Weights of a small image-text matching model: trained on pictures of board games with random positions, seen at a slant.
Rows from block 15 of the image encoder, named by matrix and row number. Rows with one number belong to one channel. Each number is 500 + 50 x the weight over its row's rms, rounded and kept within 0 to 999. All counts start at 0. Numbers have three digits each. After the name is the row's rms in percent of the matrix's.
# conv1: bottleneck pointwise conv (encoder.blocks.16.conv1.weight, 96x280x1x1), inputs 168-223
# conv2: growth 3x3 conv (encoder.blocks.16.conv2.weight, 24x96x3x3, transposed), outputs 18-23, a 3x3 kernel for each
conv1.38 069:465527497489416533425491509455456508507523481474514431473474494516454441476450503483483516462529510489352489520521517588419536502476482474563431489493567541494536499492
conv2.38 077:468496532447505513501526492625397590570358570374603504489523550451501538439538639490587527366537468453457552416403508451474481568554521548487496492474498433433479
conv1.39 130:483521528440599582509513560512552489494607551504509646525557443566630592575502525553565527521516557527501455490533486520570560520578557521511438513523512559626483617513
conv2.39 095:489527492515503521493459487386611480494551495555512433527468588508392622557482598503618437413536413482630482471586405458550500402551462534511477511494500433528466
conv1.40 090:433506477432453540541498387479440595507569474501478482486528540536455515477472433584511514472440602515426532442516489527499504476459495518423459487514448583554544557485
conv2.40 098:521523538501517545423475516487464540590348549501612420420442466517560523574526568521550500455472488528561462431480534520473525603463519472463480478454531471522517
conv1.41 079:502463508486526515543461486651446499466536563506469508381466455469508627510496510497509503466428481475507580538498533518478521557493507534420470510518503521576522442473
conv2.41 103:504545560481512592446436515478469483448576508455489530456410494450559522591560488527542426482506491522421462481575502510495585508573453558525477502431519462475474
conv1.42 097:429538401474514530478446461538458484590445658474540466504515444521514539474584501514570515454539480522410543440487485515476543506498516508434520463496448509466474496549
conv2.42 110:486518533515481448541506490312584631558372480620477400502464453525525523396491491442435599476500537558424541523456498471495483510502519519548514538451513514466505
conv1.43 113:451438564443477509458495501456524460517544465521521500540475498515511541553439481457541594524553448439497530503435545548559526462514465501507523425532504621548347577498
conv2.43 099:456504525583475516462437568476526487463469628471554354608475561509418573644431613477631447435555451492549471442554469442556467502549585520541469541485492451540461
conv1.44 090:487444447440488445459527512483496553589469502492448506492556533467488506515477492513511488502535445532499487521452471473552508468454498462454441537435548423424485396485
conv2.44 113:528515526504483508509521494677369538636300600535648515496513509500531520492472504540492479486483517498489485467444606482473471659478601470477494487498518492502512
conv1.45 087:526485512560503438465500513527405451466527556496512424450484581495502468419527530543604442510518516514522444592562503438614430387451520448458590566420473428462532442618
conv2.45 109:456478505512528502534475521299641616542500417579359522529494498485490521455550447455417574507511535576446494528498422559555556436436442522490507457435494507524510
conv1.46 099:576464483522440475481463456528531645493478435456477484550502405469481431412441508440483504486426418437435405494509510475476515590547459557469450479481559426434590438541
conv2.46 101:446481566529544487521488472566328571561483479420669508503496482532545563452404470492516527494495546506499545503428523528547496497515582480515517469458475533516529
conv1.47 096:543569510496526573469494629507471492492528508465440464566529482542409463503334551476457497581485508495557532531594597529452523576520607525526579531496502551516582581537
conv2.47 092:529525503517565475506485496514471564434583426556518400500434528461543657468478619516569476377528436531581448480447407478517506485585430495503524508492525527497503
conv1.48 075:535393524448515476591512575359523604536483445510546561476421559478492598508616510515513486540497462514556565533528603499526552515447553530505484510545406512515440526488
conv2.48 091:530477537549484509504457450592511582483595412479522499489469502380487496545522553444617443525486410503458504563562495508488517381566540588539571508474480496448519
conv1.49 086:513564514542478518440520486493560471577507483495502589500487572461426360390456546469373509510483467529534478443522511454441497487461528481589478510453585409424493437542
conv2.49 093:538478500525538570441539572520539543525436473515427467562527442474404529506447592478466533493529578487477591468540503504533475404457531524467508454494523530540533
conv1.50 102:435493577527603556459489693492529472496507518587590562531516528559505534600514493467502463546516574511671471485487548483518564575508461459497549557517526534604557506576
conv2.50 103:484507489487469517532487487565638321448474586438522589463475512417418601523512537395623452501562409512615468500522467455525525477563420530497473524523498546527475
conv1.51 088:473530511444441548483509542505518487475568452561513511504544527471445621573467488482502498446543483435506602382434565514582563581549513442544595480519515519533417518602
conv2.51 088:503578518483557481526430510517471489521323576537455514485505465450492625453453638486473520473501586493518527588478518439474379566472595508527552472443507475552491
conv1.52 092:502552542436573509455450435610520544447519492453477461415480529544541557504510458524469567518493559545473539505423454494509490468455673569517546526512513553510534577507
conv2.52 089:495528498514457537485493521522578433492489494350563446590504678493441525639477588480531451469523479520649458475522536409538408569575512509584470513493499511541435
conv1.53 084:496497472539463573575475530422555509540490387551484481451400408542500482421400532521588484442505538490452577539494531555527501499424516441425509503471521479425417471510
conv2.53 097:459475524481535527500543527575434753466549302553548470483510460511514493478474445480566508521460483526434513480548503584569555507430463529519502494523494504512521
conv1.54 092:442508428481439506487427487492522599560480532417541434621487509444574577481415501544613563499500495395565523443457500485562524500449479527493549551441472473516596451516
conv2.54 102:489519521504476488491496495474442698515305506545623373477447483495556519394547508452530520423505535486503518496495536466521468574492541513539525458429528497493521
conv1.55 134:538518512429558521502531570459541490501512455485537532538515480651562646574494473598525555466502594501547527514470498514516549522505609521470469505614495532617498659531
conv2.55 099:497500500516513519490502498444531477489594413518474420517473521490471588537461697422655483448519472458609496454587386445532567433597404529518476525520484485536490
conv1.56 101:503514516609497515627483499462574556419456501562419527490478491521463481509523499409495476539426469472468430423502628534521497525516490531531519389463481476505398540488
conv2.56 094:538475487512532478531517506576514656447582353598484563484485470417558493544435460530608496469505442498505523602548477518410512501551524577527528465467501514486507
conv1.57 087:460462436465485475407478471459492445460477552529396514474439453635532527464498465427519502545500554461510528390459521436512490540459454490459414417464456519566503573535
conv2.57 088:513463512465489554508514510528413427420524522536524420498503462441426604450563534470530486477503491507546509532509403449513478493478502525501487479505489488472494
conv1.58 087:484631595492444568459493493491498454523497534400648516529458469517528474479585493489416489518521515573498464550543470444500536516534642441535460470472565443405445445546
conv2.58 081:489502516513498515476451482409560601466514447616475356553493545528476565542493636447531543468464514464522490405446416572510474471590486456467475476537531483520449
conv1.59 092:511520605497522551513535519443519419497523476464489543506452464412531534523489567502426505596514478585514545419473392494443480490441548492567516515542451454441447505425
conv2.59 094:438510485466555577515553490479508470568517475545516459558513517566447477531458585549473420574460420501405516533535530584450572410507546464513456440493511479500509
conv1.60 095:461426487614440546529469554424488506494482437625528544591483521539452490483506515477502477423527495479492445446511598515476463491571462507441502553502446483474326492513
conv2.60 109:521500445482491503537516550571594408328579620445568548492520426433542517488494470463523516479519513530556488495479487476524631443521489482513497493521547485514516
conv1.61 123:496412519407554448409555528427510458487435425532470464477474559605592496562570507588536542546474502549464486507479499534420462536551543479521541496560547574548510602497
conv2.61 104:505480510552493525474467526503588399529540511477435480510497569493413498609479659408650417393619433458648509458590486434545472438571446508505476518517496476532459
conv1.62 102:480453357455644592421476683430566483505581416528501534493510519571531516533452517521494505432481523475523496570541485429454605509585438493506480543505495563590500546445
conv2.62 102:474498518494542509501496457470586364537434530483566501438439514464539602511504611482670480507576424496676510466600417464554558501541468515508460500443475492560472
conv1.63 119:513488513482491516474510474491485455480559463486532513459492498567534666572442545610507620532476576483495501472464467488528510459476507491477493460615486586491495607481
conv2.63 111:529520571530449512448439445510360558431568556529537487407465439531529540511492634486564479471541484536523485475521516472444482557482583449491478513521529490556521
conv1.64 089:511529470525425472484415445584496474429460416572569555593443527543508530416465501541477541586472516548526411549477507504517445491479549527478401520609473448491497448522
conv2.64 096:468482550539541577467464514634471413321550669430614569535526522494472492535443536481579485457571500497587483421511505534547611519485536492552467508530481521507527
conv1.65 092:493524568494519434587503490442543612496524449551513499529443539466546442519446563496490480456488519470492568546615590484462564584502421447501546531542520501566516497464
conv2.65 110:517494543457539487482498504668344575563341540454692523479482531476497512432463496492462540489468535508510513474449561459520493510498598503499495497476517504533501
conv1.66 093:476528521484540444484474574544461546403468541460438532482571506469497427400527521459478450543438462496515457621540486495366527501483542478531380511453499463435567509582
conv2.66 103:534535525502453476540481543556639300459436638483470568480489570467486565467413513435545502479497499482539500502440411481508481573567473510472484501496510498492502
conv1.67 073:521536463489494458448521489486470426553466483503535519485519524540483524557439484490524534512474522490499447517547428511531541419516524536577475558421433504487465440392
conv2.67 090:583572549532508518466506523374624495431432531519524481551604495517475560434522489554403515493531550508553542470486446569563512526500576519480566563450425507466449
conv1.68 096:518414455500462435519516555417478438455537465498440430454541528472412457429493522420443508449437491513478454467466480481453537433555484427465519560449482405522425463586
conv2.68 102:469483553480489552514486484597671378453440622441444596451526447497520558493423466441569470523484456507559534537465454442494560475571494557503502477485492519494497
conv1.69 085:470544624526488556483465368451458528465449527512529556525521468454545419517517513447480504510485492476457531499482582488382459437550561553484501485514607417383469488497
conv2.69 092:480502494460448522495539556641420410554519425474578646499466461420553556520492473494427504487522503504491514547412509482487566492528551489508441516505492500473472
conv1.70 101:518494497443640486454544498481445466461432464496439524511539554533651506515562566532471516581520556611579515474456493452490482551523511438567460465584427486532496515502
conv2.70 097:531533502504538477490530493439569545437375582558535504458399486416516645476521585463600462421575420518592513444559553425556464558539517500537486501495503478491504
conv1.71 101:499532578481454457406474566441432470486507346521489479526494504489497519475468525483430536518492447455485447540500408465508465464501473499532500662581508591519423526410
conv2.71 109:462528493479481486513555519573586346372415775425526565569515452517494539462441478472564518436509520515571534496432458532559541441508457484456478517502553512483466
conv1.72 117:524517535500422447530507433500459427541453560452574438558562529555460512465470480495529505472479402437442602513421546530467476475432545507439498483437472400510499478538
conv2.72 103:491517522483481515510518470423536537475383569612453459503474505459555529397453458494493556480510519531468526507478521495457472583432616489524503474468531485483537
conv1.73 111:504415562488525522523481556519552474500524535504424501478442443592575597603479403562479532407465626464564560460515556489668625537506507488431481479622440581460476590554
conv2.73 103:487530509540507489492532494475476490478518530508456581452448514557488539551548609501514523592499450555436436500529491462554491557449495446502502528549506527523520
conv1.74 100:511523541593475471461514472460578527564514530511486489456434507449512491382560526479506450491417548481453488567575490432420481562499556479462477463380485484415507450488
conv2.74 102:504487560473458461544531546427440606486415584484561448539476504503538528435432460493433541416521542551485517489428554445544453560501515511505513490516496513510493
conv1.75 100:435530512511403548574491421489568491464518609464543575537608453527503455552441438453557473502468488474469565484473559488493529465540502466501476461452466436446477482575
conv2.75 097:474498461504506506523543524329611551474586429572443519548476434573457513537509408490534535518522456524431531459534531448504486566502515500519494492440520586553543
conv1.76 131:440456438526613566490581639493532495482497476447474558532490444603556504524494452518500544441494562476597490434462459464571548542590474484510518528470440571603488586568
conv2.76 102:500508493524519550467512535445510505539545423526545458497457584496506600634456598543549441504545466505637407483594478394519508473593460539513458532496470450566526
conv1.77 100:466394487493561515517473560570510591591507560494418477550431470491509572428509528479480545521418485460525584527530547440442588577544430478495485478446466461513494483538
conv2.77 104:492488512468517461514499514501386588563342557529624458490474572452548512485475478601429497523496491563476494471504527501463477594474595508487522493469478527528537
conv1.78 095:473434523548459526524472474517511507539427533549473497529416494510456549414426467495462511493456480602450499493526452480531563494487482605497477489438532486534484471439
conv2.78 096:462487544468526502512502509429496441512438551557554472487475554532535601441524452539429456495494557545481497483531557507460428548427564492448517543473511512474518
conv1.79 114:461436545527382454494429405533461614530537545492472495440470482473434491412519524509509532521473456492405491504525534497522402490500535546544462530498498488474500456554
conv2.79 105:492491479501482518494491511471384512601400518502595508572546521472501535407482461493497502485522503512501508434461500471501423536479532466501511525461482519450540
conv1.80 102:407520547495494433541440462605496450573489582491546532479626437410478470485479487460513444487486457541490528513485490478565475519573485525513549595462534473452565460582
conv2.80 105:477480542504505476511511496550599458434444555569445540510454593491539534557483493561458501575508494565401503446482445553552556462468544473462547530530532522509586
conv1.81 113:518605533512471483480522453542590533485434512508503547436463499494442447454514464440541416521414405495420448513570466473519536521516548592546484482432456439456425504553
conv2.81 114:509505491516492515493508465414538362537448498452540524601481592445511505427509514512448492494490489566431563454463450434517512552481501522440500499500470547497470
conv1.82 116:514512582503468535484429495461477578499419538463596523443413595450495453480539484443505445450464508510517501513563525488468524522543524523475488530477512428480535474545
conv2.82 109:489488534489516539515543499405543523476476463490496504572476495497488500428445506506501542454532549463415544505435451558562530481447498493485533521489523485470491
conv1.83 109:464459459477480522490488532525410451511474503527435514456444437573471597424476494476513544465453409477464522480526514448514563559553512577512534485440516505601467521466
conv2.83 103:469500525493530452534501482446508459513470554533513441551525522464473581477495493562417466529438513605412515503467540382419422514584531483492504499490521498477496
conv1.84 131:490530563539446505532450509459523562536503489474523501488501501529463573482496509526463473485538504501492492497456480450473474532460455502490480551516415460470471467486
conv2.84 100:504479557479498521522505529530395486525404552397587492522486505479536474458473519471479548417541588492478513514481512455503459553478536515499553520533519504486478
conv1.85 109:447583463442460476495529440505460539440493476498464522412505379508427493472623521477444492579473506518409502520453537477538508456490600504575446441507518421539562554485
conv2.85 111:510517495503482486510492524536426493660321563469602522539493583467551571486488472548479500521478506583464490485463519459458433638469599502442486482500498519493502
conv1.86 092:568475587494468455501468519487561504548503501547494533449464480407452528423510506449544517494458486563472499518463487466516560440457443602437445480455527511499490449527
conv2.86 109:525479512520495498497486471617330476565437595475660489566441587488502492541514557530517494502503482525496461500498543537443461544406545496500510485456496517494497
conv1.87 100:471458460428465585509457593426489472543527471427469537441505534580518493499440451537508599475517494530553493415411517382424510503537428481359473530513462537588444595505
conv2.87 107:451478488507515492486518513530518375445524550468579500466463560517505518550440586501492545557462507548425560483486485543492479539494585529529504516531492425486533
conv1.88 091:410534538494445454531514513475510484488528479444533550441453473510422511524599484469523567521555516497495486505445410422559468548446442503486582512524487512531523520425
conv2.88 095:460553516535519490468446539543421498536402544500569496456440516489485563567570555553448526502487503618431536488554542482425386604490558468543505476514435510509535
conv1.89 102:483497566557487622449549466519549497574457493487451509505525469539454488550508486514519506514524431510468318555448454459487514459393479455491520512458482471478528539476
conv2.89 100:444526505473487485527518524582355478654398590435630541548488527487507490483479468550504513531463526537497502491468510496410480586502599515470505496534532531497494
conv1.90 096:485487489532556471491456579418469459469437485482458505517479571480534530473539429457419460453461552478481555393542578459497536442456545470411425414586483506533475582459
conv2.90 100:498495498560558534516490455544496463539517412560436605475453586440395523583499574467526529513553519512525476492614496439505509485490501539583481504486513469552486